A small image-text matching model, trained from scratch.
Training: soap at rate 0.0026, 6600 steps.
Data: trained on small renderings of single solids in any pose, 197500 training examples, 12.8 epochs.
Rows from block 12 of the image encoder, named by matrix and row number. Rows with one number belong to one channel. Each number is 128 + 32 x the weight over its row's rms, rounded and kept within 0 to 255. All counts start at 0. After the name is the row's rms in percent of the matrix's.
# convs0: first 3x3 conv, stride 2 (encoder.blocks.12.convs.0.weight, 192x96x3x3), inputs 63-69, a 3x3 kernel for each
# convs1: second 3x3 conv (encoder.blocks.12.convs.1.weight, 192x192x3x3, transposed), outputs 63-69, a 3x3 kernel for each
convs0.98 094 [ 32 111 161 130 101 191 186 131  99 179 149 151 105 124 114 115 126 139 173  94  98 136 171 131 124 106  73 128 120 128 106 111 229 155 134 181 119 149  79 107  86 125 157 122 142 119  77 111 126 161 136 127 104 141 156 117 115 161 184 134 138  85 155]
convs1.98 095 [150 101 126 135 142 113  98 142 211 113 133 155 139  88 126  47 183 140 104 149 143 110 120 147 141 133 127 111 109 122  97 131 112 157 126 171 149 106 118 126 142 167 187 108  79 100 175 124 130 109 114 124 135 171 121 141 105 154 110 141 148  66  75]
convs0.99 099 [168 158 100 177 135 127 121 136 183 137 130 120 148  90 141 102 121 131 144 114 128 100 209 186 113  63 127 101 117 168 158 155 114 113 143 126  79  82 161 140 132 175  79 113 136  96 137 137 156 126  94 126 110 108 127 163 175 141 138 127  90 141 100]
convs1.99 099 [ 85 178  79 145 176  56 164 128 114 133 119 114  93 146  81 166 106  95 101 154 160  88 109 127 136 161  27 131 120  81 133 119 189 125 113 162 135 155 149 131 116 123 144 152 173 153 130 104 107 162 124 136 140 122 140 137 105 110 111 122  90 150 155]
convs0.100 119 [ 98 102 114  83 162 137  78 130  89 115 128 134 173 137  70 110  97 129 102 138 117 124 143 107  73 130 162 194 123 199 169 159  99 164 179 118 172 168 129 176 154 160  81 130  82 130 142 145  94 194 167  99 150 137  49  87 123  82 165 119  87  87  75]
convs1.100 112 [120 166  99 121 171 140 130 157 116 123 120 101  97 114 173 134 129  92 126 128 148 132  96  97 128 130 116 174  87 133 101 132 109 112 138  89 208 115 101 109  95  89 147  67 218 128 122 188 133 136 112  99  76 139 106  81 140 143 144 109 140  91 134]
convs0.101 093 [114 123  78 141 139  77 111 134 106 156 138 138 111 138 137 168 108  87  86 115 119  80 177 183 166 103  67 163 145 171 168 101  99 139 109 123 116 150 116  96 169 108  87 144  20 164  82 203 108 172 140 122 102 116 130 171 131  92 138 153 141 133 108]
convs1.101 093 [100 104 151 137 137 120  69 130 144 159  91 178 158  57 134 125 118 102 130 145 147  84  73 121 110 131 142 134 177 140 148 109 122 148 183 146 126 100 136 144 166 113 105 102 108 118 103 132 184 103 153 121 141 116 127 165 148 111  90 155 130 121  99]
convs0.102 113 [129 145 156 163  69 138 143  98 108 162  85  87  96 140  98 179 166 176  95 145 126 131 123 115 148 221 162  79 156 115 169 104 179 186 157 171 150 179  91 157  80 125 121 126 140 161 100 112 133 158  86 160 131 129 141 142 144 134 151 165 126  54  46]
convs1.102 104 [124 229  21 105 145  84 104 137 106 115 138 160 112 134 150 140 155 105 140 108  83 168 143 136 123 136 129 148  64 102 129 139  88 121 159 206  88 164  71 120 103  76  79 127 159 124 102 172 111 119 122 161 109 181 145 171 196 105 144 127 161 146 144]
convs0.103 098 [136 146 143 174 150 147 146 172 100 113 107 120 114 135  83  89 148 119 112 100 119 143  71  61 144  99 144 109  97 126 165 182 193 118 106 120 108 162 119 166 112  96 142 194 194  68 125 109  84  85 145 111 112 185 106 127 142 153 121 179 105  84 112]
convs1.103 099 [151 151 116 139  81 147 143  89 100 152 213 102 130 100  90 166 143  95 181  95 117 142 157 103 144 157 148 109  62 116  85 144 142 188 157 143 171  89 106 115 167 136 163  73 168 162 112 139 110 113  89 125 131 152  94 151  94 128 120  97  87 138 117]
convs0.104 112 [166 112 127 111 135 115 164 223 112 150 128 116 123 175 127 173 141 130 120 131 108 112 183 138  85 143 205 196 132 138 153 101 158 133 104 141 100 123 139 178 142 169  41 173 160 109 132 131 117 126 165 158 131 135 133  88  95 131 117 127 103 148 136]
convs1.104 106 [128 170 112 104 103 104 107  79 146 137 100 228 187 118 167 122  99 131 125 150 135 102  44 110 192 115 138 141 146 180 119 109 143 143 182 135 164 101  73 133 127 163 105 107 161 137 152 196 142 141 104  54 149 139 109 134  98 161 139 124 124 132 158]
convs0.105 098 [130 122 123 129 117 122 195 177  98 141 123 100 156 122 144 116 101 169 162 147 110 119 121 135 111 153 177 107 100 103 102 128  89  81 136 194  64 154 112 100  78 158  55 121 103  98  98 130 161 138 149  73 112 150 163 174 149  87 198 150 160 115  87]
convs1.105 097 [162 107 114 186 130 150  95 121 133  73  62  88 100  70 207 127  96 124  84 161 115 179  87 104 174 123  74 134 161  89 132  90 156 168 119 185 150 167 124 102 141 150 108 145 148 139 151 162 136 123 149 115 137  63  76  53 107 113  65 206 119 118 149]
convs0.106 110 [ 84  93 146 197 156 167 116 138  84 116 161 178 108  68 127 159 112 113 147  97 150  94 147 162 121 133 120 140 123 104 106 112 158 112 102 125 107  93 133  85  91 164 166 177 158 163  81 166 219 136 141  96 119 118 157 200 123 118 145 123  86 118 144]
convs1.106 106 [126  83 106 122  78 104 171 139 112 119 113 206 175 152  86  30 151 199  86 125 142 134 122 105 181 200 162 129 125 116 149  82 162 140  95 114  85 125 174 190 150 108  99 146 122 128  77 123 119 141 185 104 150 124 101 161 128 113 142  83 185 126 100]
convs0.107 098 [ 70 164 137  84 116 180  81 139 144 110 119 108 132 128 125 145 122 122 133 158 102 108 161 135 163 133 114 143 116 118 113 124 129 104  98  53 140 141 147 144 124 137 137  86 149 128  93  62  92  91  84 164 145 145 167 176 150 122 136 111 118 157 114]
convs1.107 102 [ 71 132 117 139 141 148 157  86  86 151 125  90 150 164 158 123 106 152 114  78 122 121  92 168 153  94  93 118 129 123 150 136 122  94 133 129 108 140 165 131 202 180 176  83 108 158 122 103 167 136 156 121  49 122 152  97 162 104 200 157 123 115 141]
convs0.108 095 [134 120 102 132 146 160 138 183  79 156 145 111 110 139 153  40 124 129 115  88  94 166 181 145  83 172 102  75  99 120 123 131  82 201 180 109 146 101 141 139 106 119  76 143 133 122 128 138 128  52 142 109  92 124 148 158  65  80 185 132 100 108 154]
convs1.108 098 [110  89 107  83 122 129 173  65 125 130 102 138 122  79 179  65 126 152  99 182  96 149 109 116 185 152 130  83  79 129 111 115 160 161 113  90  97  97 189 117 118 156  89  96  55 132 160 128 138 107  99  19 138 123 139  98 163 102 135  68 113 148  90]
convs0.109 100 [157  76 144 129 121 181  53 194 128 141 140 127 118 118 109 124 133 104 203 149 136 108 107 103 153 115 112 145  94 140 155  91 125 106 138 116 118 109 106  74  86 120  88  87 130 161 121 107 117 128 110  69 157 146  72 151  79 123 127 100 136 166 131]
convs1.109 098 [138 116  97 144 112 139 118 138 157 169 114 105 145 110  70 165 193 118 168 130 108 133  99 132 119 129 159 146 177 168 135 193  56 109 159 139 107 105 102  89 149 137 135 127 150  97 104 130 147 122 124 135 165  98 141 143 123 136 169 107 127 132 149]
convs0.110 110 [123 135 139 153 160  97 102 136 113  92 132 121 120 106 120 117 159 114  70  90 128 109  74 150 201 145 135 108 118 160 134 118  38 163 120  97  86 153 194 111  64 128 139 119 115 138 187 125 116 124 105 129 111 151 125 125 125  90  72 141 132 160 141]
convs1.110 106 [189  80  85  97 116 117 123  75 130 130 110 128 147 188  83 166 125 176 168 129 100 153 121 125 155  85 138 105 182 140 160  57 124 147 206 127 128 116 105 115 158 137 158 118 130  95 124 130 172  92 115  94 142  42 116 155 169 118  80 136  85 124 119]
convs0.111 104 [113 131 129 161 118 136 116 182  84 152 100 134 138 197 118 126 113 136 126 133  60 126 113  87  91 110 190 146 150 160 119 128 113 166 157 149 120  95  95 154  46 109 117 132 178 186 173 166 147 129 147 185 124 112 128  97 134  97 153 175 109 101 119]
convs1.111 104 [120  85 118 164  94 118 159 133 149 132 129 132 120  69 129 124  99 126 129 130 153 166  73  92 158 134 101 140 126 146 113 149 128 143 122 170 114 134 122 167 148 214 108 198 146  93  98 147 168 146 170 153  90 133 138 124 100 130 157  99 118  87 147]
convs0.112 102 [172 164 126 138 153 107 133 103  99 111 105  74 160 170  86 144 160 115 144  97 119 136 183 118 144 153 100 159 145 127 114 149 119 167 135 161 105 180 107 141 116 128 168  90 175 162 152  87 113 105 113 122 140 168  92 141 130 203 143 127 104 119 118]
convs1.112 095 [129 107  92 125 124 120  94 148 131 149 131 105 118 125  90 147 139 179 168 167 121 120 105 103  93 139 156 139 151 103 111 124 100 160  96  85 123 151 157 125 173 163 210 126 130 124 140 130 145  81 124 181  70 132 122  93  87 128  93  82 129 161 183]
convs0.113 111 [114 146 153 132 102 101 140  54  87  63 117 165 133  83 128 114 160  83 152 155 140 104 127  77 155 153 157  96 136 167 132 129  99  87 135 113 156 155 114  59  71 164  94 145 223  94 128 141  95 101 136 116 105 132 111 138 134  81 149 166 172 131  93]
convs1.113 102 [149 157 148 141 155  85 134 144 148 122 120 164 186  96 123  84 168 138 123 109 124 114 129 195 182 164  53 150 115  89 106 111 169 122 101 131 191 140 134 178 120 103  58 118 176 123 139 141  88 170  88  80 129 138 141 100 183 179 132 105 115 164 110]
convs0.114 100 [125 101 108 127  85 127 103 116 141  87 105 165  81 122 104 145 131  87 163 151  96 182 117  76 136 147 146 119  95 150 130 136 135 143 195 114 143 207  70 118 112 188 188 130 160 174 167  73  84  94 146 132 114 112 120 103 166  99 127  96 106 124 115]
convs1.114 101 [171 110 119 122 154 154  86 162 144 158 150 155 105 127 142 149  81 147 129 197  96 145 107 162 106  92  87 121 139  74 154 165 163 114 165 166 148 165 170 115 120  83  99 138 129 178 115 131  98 152 135  88 125 102 162  73  81 119 151 108 146 130 115]
convs0.115 092 [ 98 137 180 130 151 133 149 102 121 151  98 169 164 110 124 172 151  86 123 165  98  73 192 155  72 133 106 146 215 155 101 121 141 122 154 111 154 125 133 142 151 116 112 152 215 149 138 128 117 130  90 131 107 142 100  99 107 149 155  80 166 153  79]
convs1.115 101 [151 146 159 123 182 130 113 150 119 114 132 156 161 193 198  44 144 179  90 142 150 120 113  96 190  64 125 145 163 123 178 105 110 119 129 100 216  63 106 126 119 120 146 102 166 200 142 126 155 176 123  88 167 184 190 120 175 134 169  83 132 166 122]
convs0.116 090 [ 58  96 143 118 144 121 168 118 126  88 103 137 175  87 136 134 142 168 151 117  88  69 156  89 128  81 186 143 150 162 173 102 142  74  76 142 139 114 101 164 178 127 114  90 143 148 153 129 113 129 171 238  99 109  73 112  99 102 134 155 137 124 117]
convs1.116 094 [182 114 122 146 161 131 134 145  79 188 174 157 123 127  83 150 170 131 106 113 181 160 100 123 113 168 141 103  83 136  94 139 145 126 128 120 153 152 173  97 116  72  91 136 146 128 184  78  90 134  96 142 150 149  85 216  40  91  91 152 184 117  55]
convs0.117 100 [102 155 129 117 109 135 139 119 120  85 114  89 129 101  60  93 187 157  61 143 151  91 102 133 185 163  84  89 153 121 161 107 179 138 159 149  95 156 122 109 144 108 171 155 103 126 173 154 164 110 159 147 109 151 122 149 142 109 124 160 158 157 163]
convs1.117 097 [143 103  29 135 170 109 155  83 124 141  88 137  90 157 167 176 111 102 101 106 108 131 137 167 168 181 162 110 122 134 187 141 111 125 153 151 152 177 149 143 107  69 162 115 112 155 113 105 157 148 124 152 130 152 132 129 124 112 141 182 124 121 213]
convs0.118 095 [ 94 112  97 118 152 144 165 168 114 132 103 101 131 166 104 158  87 103 115 123 139 109 142 142 164 107 150 153 151 123 136 109 100  43 119 121 117 109 105 187 132 153 134 163  68 125 121 145 167 152  56 121 120 129 108 120 167 133 150 119 208 190 120]
convs1.118 095 [124  76 116 127 129 113 169 164 159 115 115 120 117  98 147  74 187 158 106 127 131 146 166 132 134 161 198 121  95  83 114 105 154 140 117 132  80 124 155  58  83 116  43 187 157 169 163  75  92 156 125 130 108 116  66  98 170 140 131 135 148 123 146]
convs0.119 095 [117 127 148  78 111 106 122 122 127  81  98 132 179  91 136 171 170 135  64  50 134  60 140 103 126 172 160 112 134  98 142 152 168 106 106 110 118 143 100 129 170  97  85 128  85  54  89 160 102 116 117 102 149 107 107 206 127 181  32 165 173  44 157]
convs1.119 096 [185 202 120 166 134  91 155 192  69 138 132 139 178 125 157 110  81 112 156 123 137  92 145 115  68  62 148 123 126 125 111 128 149 168 120 110 155 195 121 117 119 230 110  83 152 153 174 147  98  69  99  99 168 109 147 132 143  75 113 165 147 134 156]
convs0.120 108 [117 104 118 153 128 113 113 162 123 112 139 105 119 119 176 131 149 152  67 166 152 121 114  83  65 114 107  96 144  86  68  92 140 148 112 105 133 136 142 111  92 169 132 127 118  47  96 144 144 155  95 120  58 135  74 180 125 111 113 163  83 161 157]
convs1.120 104 [ 64 156 132 122  93 141 109 138 161 125 158 106 119 169 158 135  65 121 127 154 130  86  94 132  83 106  91 125 170 123 143 186 177 126 133  66 113 179 106 158 145 109 195  83 175 124 128 137  88  79 123 175  77 186 106  88 132 106 131 109 110 123 135]
convs0.121 102 [126 149  75 107  86 114 137 108 122 135 107 130  90 169 165 147  93 178  88 182 147  76 186  69 104 194 175 142 115 114 121  80 110 127 115 108 159 149 112  80 144 151 107  72 126  95  74 119 112 192 132 141 158 145 106 163 117 110 122 120 109 101 120]
convs1.121 103 [ 94 115 106 133 103 102 101 132 131 181 126 184 128  97 137  64  54 169 136 149  75 103  92 148 114 128 144 120 101 113 155  55  76 155  73 108 117  83  76  95 122 141 159 138 122 157 119 109  82  72 166  69 180  98  85 171 144 146 163 173 116 100 100]
convs0.122 095 [130  98 146 151 109 106  80  96 129  90 156  83 106  74 122 120 101 149 132 120 140 120  92 104 135 156 160 114 136 116  76 134 151 122 118 129  62  59 169 131 150  79 134 150 111 137 162 118  88 164 125  99  83 168 100 111 133 109 145  99 125 133  78]
convs1.122 102 [121  83 125  77 155 124  95 140 181 113  80 159 105 126 206 189  72  48 124 124  59  99 121 109 124 122 121 121 180 119 179 139  94 120 143 194  86 134 162 162 128 175 125 131 100 108 155 123 144 140 166  98  49 170 118 116 111 102 147  99 123  84 130]
convs0.123 103 [ 90 125 207 112 106 117 121 120 137  83 132  90 172 151 140 125 100 109 209  73 108 219 107  93 137 160 125 114 108  94 134 102 132 113 122 148 104 123 144 123 140  76 147 156 119 144  68 172 123 175 142 103 123 123 104 115 147 102 115 126 107  86 140]
convs1.123 105 [147 173 103 144 114 154 116 101  91 141 106 161 113  86 171 139  68 182 143 119 143  62 143 115 155 153 201 120 134 112 138 132 104 167 156 134 184 208 160 150 159 176  94 135 100 139  90 160 106  69 142 149 108 117  92 119 157 171 125 156  93 206 102]
convs0.124 096 [157  97  58 115 121 127 123 152 124 120 158 108 132 138 109 149 167 123 172 145 125 105 119 113 144 129 143 122 121 151  89 154 121 138 142  80 152 112 128 122  82  82 110 100 125 127 112 157 128 154 159 139  73 191 129 113 139 153 127 136 158 121 162]
convs1.124 097 [190 178 120 166 131 118 105 199  83 152  92 141  93 145 127 135 144 115 156 193 115  88 177 158 155 147 149 137 113 123 166 136 104 175 146 157 111 199 161 104 134  22  99 123 171 136 124 175 183 163 103 121 140 168 155  81 124 105 144 111 130 108 109]
convs0.125 100 [109 102 134  79 164 115 107 169  95 161 127 158 183 108  93 145 127 107 104 159 122 130 156  91 101  69  71 140 193 154  92 167 103 124 126  83  63 138 171  90 134 183 129 135  73 122 161 132 171 142  61 144 127 151  92 130 109 105 141 149  83 141 145]
convs1.125 104 [114  77 105 100 111  52 103 136 164 115  94 161  60 174 163  57 159 190 124 124 186 138 163  75 109 163  92  94 132 156 141 113  84 131 124  89 137 115  98  99 127  85 171 114  94 170 189  90 140 139 166  73 150 180 151 135 131 144  99 139 138 155 133]
convs0.126 105 [127 138 135 124 140 165  98 188 156 142  89 108 123 163 160 146 143  78 165  83 115 168 179  12 128 111 144 101 133 110 138  79 112 255 169 142  83 147 166 139 108  96 169 165 112  79 194 146 105 193  95 148 107 181  99 145 164 149 110 143 135 143 107]
convs1.126 097 [143  88 121 150 128 151 191 157 171 125 136 175 190 124  78 135 138 105 116 149 150 165 186 104 168 170  74 136 130 140 158 164 143 119  82 166 113 141 159 154 116 206 140 129  92  88 129 140 112 125 100 172 127 145 137 135  93 154 129 101 114 115 108]
convs0.127 106 [143 124 126 128 100 116 121  74 142 116 136 136 146 138 127 140 126 144 117 100  98 124 204 116 180 114 103 149 218 178 209 139 194 134  98 139 112  92 126 151 159 184 136 131 197 142 117 161 152 186 149 146 109 143  91 137 121 100  37 108 125 103  70]
convs1.127 105 [119 166  75 118 174 132 119 148 153 199 204 219  83 112 138 134 107  92 112  56 170  70 112 108 124 209 141 107 111  79 150 141  99  95 120 132 123  69 130 131 146  96 133 182 156 134 188 127 196 107 128  87 133  98 175  93 101 105  80 106 152 128 126]
convs0.128 094 [ 95 144 139 118 140 114  85 148  55 112 110 154 159 123 173 173 135 131 139 114 131 103 135  42 126 173 177  54  84 127  71  70 122 125 156 143 121 151 168 111 121  82 100  82 183 195 120 115 112  99 130 119 172 127 143 126 115 135 122 116 125 113 142]
convs1.128 094 [125 119  88 110 114 116 113 141 178 144 147 150 123 162 135 104  41  84 160  79 149 119 136 174 227 143 137 130  85  92  91 196 167 164 189 133 207 113  88 106 125 158 146 113 117 184  73 153 157 107 121 121  55 130 138 151 125  85 118 160 119 152 130]
convs0.129 091 [146 149 142 143 148  94 114 173  88 120 149 157 101 122  85 128 114 151 116 204 140 110 109 186 160 138 105  89 126 130  76 145 108 110 120 105 152 119 103 114  60 155 187 110  40 127  94 161 148 119 112  89  76 133 113  90 113 145 178  77 129 116 137]
convs1.129 097 [143 119  78 181  94 102 179 137 117 172  90  77  79 168 160 135 126  86 141 131 156 124 119 154 106 137  90  73 170  93 118 102 137 124  91 166 152 125 166 134 119 157  53 112 150  68 109  77  61 156 113 100 158 126  95  92 110 118 151  83 163 141 154]
convs0.130 105 [137 144 160 147 114 110 121  72 107 125 112 125 115 141 141 111 119 177 154 170 154 141  98  81  87  94 151 125  81 172 146 149 161 156 111 145 125 130 160 139 255 159 114 112 118 112  68 135  74 112 122 136 111 223 112 162 121  70  95 189 112 115 112]
convs1.130 102 [109 146 185 208  73 161 134 110 159 130 146 148 147 143  80 123 132 132 166 141 104 130 161  81 126 113 169  57 165 133  91 122 109 135  67 117  68  97 199 133 102 123 141 149 118 161 162  98 130  72 157 118  98 155 129 167 109 100 130 170  52 170 170]
convs0.131 099 [122 129 110 133  93  94 107 123 116 108 131 174 126 107 140  50 126 123 104 139 157 107 107  85 127 133  86  94 113  99 109 114 144  90 161 157 168 108  94 117 108 162 109 161 117 109  93 106 151 164 136 230 113 117  82  94 163  98 128 122 147 117 141]
convs1.131 102 [134 173 128 111 171 148 120 104 164 140 153 144 132 102 108 154 136 102 143 110 110 166  89 130  72 154 184 125 125 141 124 145 141 138 157 110  89  96 210 139  98   0 106 136 122  99 113  98 123 106 113 111 122 205 170  90 133 101 122 119 107 162 131]
convs0.132 101 [100 119 156 127  85 143 122  95  99 125 144 131 144 144 107 152  89 138 118  85 151  76 123  80 132 109  98  94 114  90 124 130 123 142 119 108 156 183  74 171 113 111 120 132 104 100 112 196 130 121 132  55 144 147  94 116  84  80 101 109 137 117 157]
convs1.132 103 [168 111 154  77 136 117 123 147 127 157 130 126 119 150  77  73 105 161  66 121 130  49 101 112 110 112 164 100  74 147 128 135 111 132 140 135 171 142  80  72 172 168 142 142 120 129 149 106 133 170 160 106 112 116 170 193  95 100 149 104 179 169 140]
convs0.133 098 [181 137 124 132 156  90 151 140 154 192 135  85 139  90 117 124 138 132 155 135 186  86 132  84 125 140 196 134 130 113 201 116 124 106 144  76  84  75 125  94 111  81 175  90  87  93 158 143 127 103 121 120 174  94 172 179 134 102 158  93 120 178 112]
convs1.133 105 [143  92 151 144 164 100  99  94 116  97  75 146 116 137  58 184  77 151  89 133 174 147 105  87 157 128 116  74 123 140 108 136 176 126 126 129 134 162 178 165 161 161 128 135 156 129  82 142  51  90  91  92 115 150 118 126  98 104  49 180 108 113 136]
convs0.134 097 [147  84 212 177  74 111 127 106 131 134 144  93 143 111 135 154 108  88 153 132 169 112 156 152 189 167 156 112 176 217  78 166 150 134 144 149 157 136  91 158 115  57 152 183 133 152 123  95 161 134 162 119 103 150 121 164 181 177  96 139 100  95 162]
convs1.134 102 [141 149 125 108 135 153 119 134 142 161  98 110 155  47 144 117 114  71 122 179 164  90 151  99 199 132 130 126 111 130 124 183 117 150 128 125  72 176 135  66 149 108 147 131 109 131  80 111 141 125 179 163 144 119 141  94 194 100  93 183 108 129 144]
convs0.135 095 [ 97 153 111 100 164 136  97  91 199 109 148 155 156 112  85 109 149 107 113 131 107 149 159 107 100  86 131 119 146 197  97 140 150  98 167 109 164 149 155 134  71 181 113 127 108 129 147 150 143 127  73  67 112 159 127 107 104 125 111 121 162 126 159]
convs1.135 096 [135 137  92 167 126 126 124 157  99 123 194  86 126 151 205 184 128 122 145 168 135  43 101 139 138  41  81 131  92 122 129 140 114  82 100 133  94 102 168 153 119 111 129 132 141 123  63 139  51 136  93 112  72 153  94 123 122  91  72  97 130 122  57]
convs0.136 098 [113 158 126 129 152 184 141 131 129 131 168 146 109 129 109 160  50 161 133 119  91 122  61 155  87 118 172 152 139 161 180 236 200  73 158 129 121 147 103  88 173 203 112  56 101 115 125 189 134 156 148 156 104 103 127 120 109 173 197 143  85  62 129]
convs1.136 097 [133 194  65 137 152 109 189  96 109 124 112 159 171 124 173 111 113 155  95 157 134 131 116 147 199 102 117  71  94 117 132  96 122 142 101 145 134 163 100 149 201 129 104 186  97  74 178 109 119 107 118 137 186 115 147 106 175 132 239 114 142 170 116]
convs0.137 099 [167 107 166  97 172 100 130 102 152 119 123 132 142 180 103 104 105 115 118 148 186 173 172 106 164 175 139 134 195 147 118 128  85 183 159 145 125 111 145 145 137 156 136  68  43  31 165 156 139  89 134  59 119 136  95 182 103 130 115 162 171 142 133]
convs1.137 098 [119 136 154 127 149  93 163 115  96 144 127 118 152 119 132 146 177 144 110 152 144 147 141 116 116 120 184 125 136 143 131 129 143 134  66 183  99 128 138 149  77 129 122 114 131 128 128  57 147  87 139 185 123 131 161 124 151 106 105  44  94  63 104]
convs0.138 099 [109 146 131 141 161 125 166 105 118 112 119 145 175 166  90 111 120 159 123 147 181  88 130 222 153 102 114 109 142  91 158 160 172 159 128 123 151 161 144 127  68 185  98 144 154 147 117 108 103  92  92 158 107 118 149 156 184 179  70 124 199 127 195]
convs1.138 109 [148 211  61 141 127  93  94 104 150 105  76 102  94 176 127 114 106 189 132 114 145 111 125 154 143 119  98 163 140 109 133 121 150  52 146 148 104 195 172 106 117 144 115 142 150  73 123 139  95  85 138 118 134 107 183 183 152  95  65 103  88 116 124]
convs0.139 097 [129 144 140 100 132 166 151 133 170 211 104 140 135 126 127 127 138  58 124 189 131 176 141 125 163 186 121 121 115 103 108 107 133 148 190 190 117 123 116 131 141 119 174 190  63 120 122 170 144 117  82 115 148 169 159 119  78 150 117 104 169 156 156]
convs1.139 098 [124 187  96 153 185 116 140 186  69 152 155  68 144 135 149 109 101 131  89 107 125 139 109  81  63 126 160 144  79 104 105  36 153 115 123 124 175 165 107  74 108 122 121 144 136 110 128 126 113 111  83 148 161 131 101  48  65 123 139 140 119 147  94]
convs0.140 096 [176 122 147 123 107  97 150 168 103 143 162  92 165 109 106 131 137 179 181 142 156 148 201 118  91 117 149 128 104 114 152  67 160 140 129 190 114  51 120 145 152 108 136 197 156 101 141  81 120 106 151 136 172 118 140 135 155 106 155 150 150 129 153]
convs1.140 100 [118 101 120 131 103  91  90 135 150 124 158 141  76  18 123 110 166 121 131  88 150 125 167 164 169 159  87 150 138 115 134  62 115 115  67 139 214 137  85 157 127 116 133 132 143 124 100 142 185 162 125 198  53 112 129 133 124 114  98 166 145 138 103]
convs0.141 106 [ 95 157 107 115 114 148 130 133 125 121 107 155 102 123 133 128 150 174 164  74 132 151 153 130 158 124 131 126 186 135  70 115 157 116  75 136 167 101 137  81 148 104 163 112 110 142 145  99 138 128  91 135 156 113  51 130 155 151 130 132 127  77  99]
convs1.141 101 [118 146  88 182 213 144 120 133 114 161 126 119 120 137  96 119 149 100 163 144 114 156 130 117  62 108 125 102 131 133 112 172 161 115 151 155 149 155 108 164 197 139 161 103 109 144 105  95 148 108 181 123 165 155  94 140 127 118  94 112 139 102 124]
convs0.142 095 [140 122 107 130 131 145 147 137  95 163 133 156 170 100 190 118  85 173 151 135  99 207 174  37  88 167 111 119 106 144 130 178 134 111 139 127  93 120 127  71 162 116 179  89  66  66 118 139  83 106 146 135 112 229 116 120  90 113 146 164 158 152 120]
convs1.142 097 [130 130 144 126 109 124  94 137 103  95 118 108 195 110 130 194  97 147  77 150  79  91 120 121 176  71 110 139 100 137 129  78 116 155 110 151 132 102 136 119 147  94 140 114 168 144 211 191  85 154 171  74 157 147 131 101 117 159 143 116 164  79 167]
convs0.143 096 [108 118  78  99 122 154 173  86 136  69 132 166 141 155 147 135 180 141 154 145 121 139  98 143 132  97 134 186 151 117 117 107  79 121 134 157 166 195  68 140 105 174  96 160  78 147 154 127 114 131 215  40 131 145 130  88 180  90 192 115 136  91 101]
convs1.143 097 [179 131 137  99 138 132 191 157  75  93 143 104 145 124 131 179 184  99 128 115 103 101 145 111 178 120 113 102  78 147 136 141 139 122 143 208 109 167  84 190  70 135 130 148 163 144 116  99 125 158 141 123 132  85  53 130 142 219 162 150 127  83 137]
convs0.144 093 [134 189 158 147 121 111 139  99 137 131  96 122 115 158 102 131 155 105 152 156 171 135 115  83 115 102 107 138 156 202 112 186 139 108 179 110 122 143  75 151  59 156  85 139 153  92 120 150 140 178 145 111 150 100  86 151  68 109 133 190 178 118 140]
convs1.144 102 [140 107 172 108 178 152 139 109 130 144 130  94 139 185 143  89 113 107 152 126 139 119 107  80 147 117 105 123 152  99 124 155 129 114 141 133  81 152 113 162 113  98 119 149 109 119 122 128 121  85 144 148 114 172 168 122 144 115 107  98 159  95 147]
convs0.145 094 [145 149 105 151 175 147 172 114 142 136 115 114  96 192 127 180 109 153 103 125 123 106 132 115 119 169 147 101  61 160 139 118 137 134 100 173 174 139  91 125 131 135 108  94 123  96 129 142 132  68 141 108 102  95 119 114 121 111 141 132 141 132 108]
convs1.145 094 [203 144 125  74 191  88  99 144 113 136 129 121 104 148 216 117 140 114  70 117 125 106 105 162 110  79 133 172  99 144 108  68 113  95  72 142 171 115 181 114 153 145  49 127 101 153 193  82 165 123 192 129 163  62 150 123 111 110 138 117 152 135 120]
convs0.146 105 [117 167 116 110 116 131  58 108 146  91  91 151 146 158 165  83 146  68 186 140  97 150 144 143 152  82 163 181 181 164 136 197 137 114 159 144 143 105 118  65 176 118 128 165 141 154 130  98 147 114 167 167 141 119 110 128 157 152 122 149 145 105 127]
convs1.146 101 [100 117 134  97 120 157 152 149  91 135 173 170 155 155 109 151 159  95 131 157 118 191 118 188  90 124  89 108 111 128  66  93 161 159 113  60 134 143 134 144 161 106 191 144 143  96 164 108 186 126 143 132 170 141 128  96 125 126 169 151 156 162 138]
convs0.147 091 [141 137  94  84 139 105 145 138 141 103 151 147 133 100  94 126 192 129 139 134 143 103 152 135  89 142 165 101 113 169 164  99  64 130 186  94 110  85 139 145 156 145  87 165 109 121 147  81 101 125 140 120 121 146 142 144 152 107 152 101 170 119 124]
convs1.147 094 [173 206 118 165 234  91 127 153 161 123 102 114 152 110 136 119 166 104  99 116 139 123 125 147 152  93 145 169 136 150 163  91 132 116  94 115 134 166 118 124 199 134 145  97 176 118 128 164 120 112 152 133 113 117  98  75 138 102 193 137 144  65  62]
convs0.148 096 [120 128 147 204 116 108 120 107 169  71  99 152 139 151 171 112  65  85 146 161 126 111 132 139 114 131 173 122 109 109 103 149 169 144  80 137 108 108  66 147 181 147  86 131 170 106 127 118 195 127 118 155 102  36 150 178 140 189 129 116 128 200 119]
convs1.148 093 [137 174 127 179 166 125 124 118 127 191 182  70 136 112 140 131 117 151 152 104 146 164 129 143  55 171 191 101 132 154 141 102 200 148 104  86 139 153 176 108  74  98 143 103 118  87 154  96 121 113 134  96 114 108 168 117 134  84  80 201 135  73 209]
convs0.149 098 [128 104 113 106 129 101 131 125 149 182 144 144 161  90 144 147 175 141 179 177 111 130 133 124 196  77 110  76 138 133 103 135 143  96 161 113 137 161 175 152 131 197  59 101 171 100 169 141  71 165 179 135 123 145  89 137 143  78  92 118 133 125  95]
convs1.149 094 [163 170 119 122  83 167 114 113 136 137 151 117 118 193 172 130 101 119 124 144 118 163  85 120 162 125 142  90 131 153 151 113  68 138 135 125 167 190  99 131 157 162 114 172 110 114 141 129 155  61 118 124  94 145 161 143 147 139 193 155 149 184 128]
convs0.150 103 [169 152 177 120 150 110 144  80 190 106 136 143  94 118 139 135  99 120 121 130 140 135 144 182 163 103 144 123 151 122 187 172  70 196 173  67 146 150 133 144  88 147 114 140 121 202 139 111 176 154 121 135 142  85 122 127 101 128 115 136 189 148 157]
convs1.150 099 [170 161 120  64 194  98 148 227  72 119 123 132 134 126 107 117 181 124 150 143 142 120 131  70 121  82 122 138 123 134 153 120  91 121  91 123 156  82 150 147 113 133 154 167  75 146 183 206 152 151 150 133 148 102  99 145 151  95  96  89 148 161 161]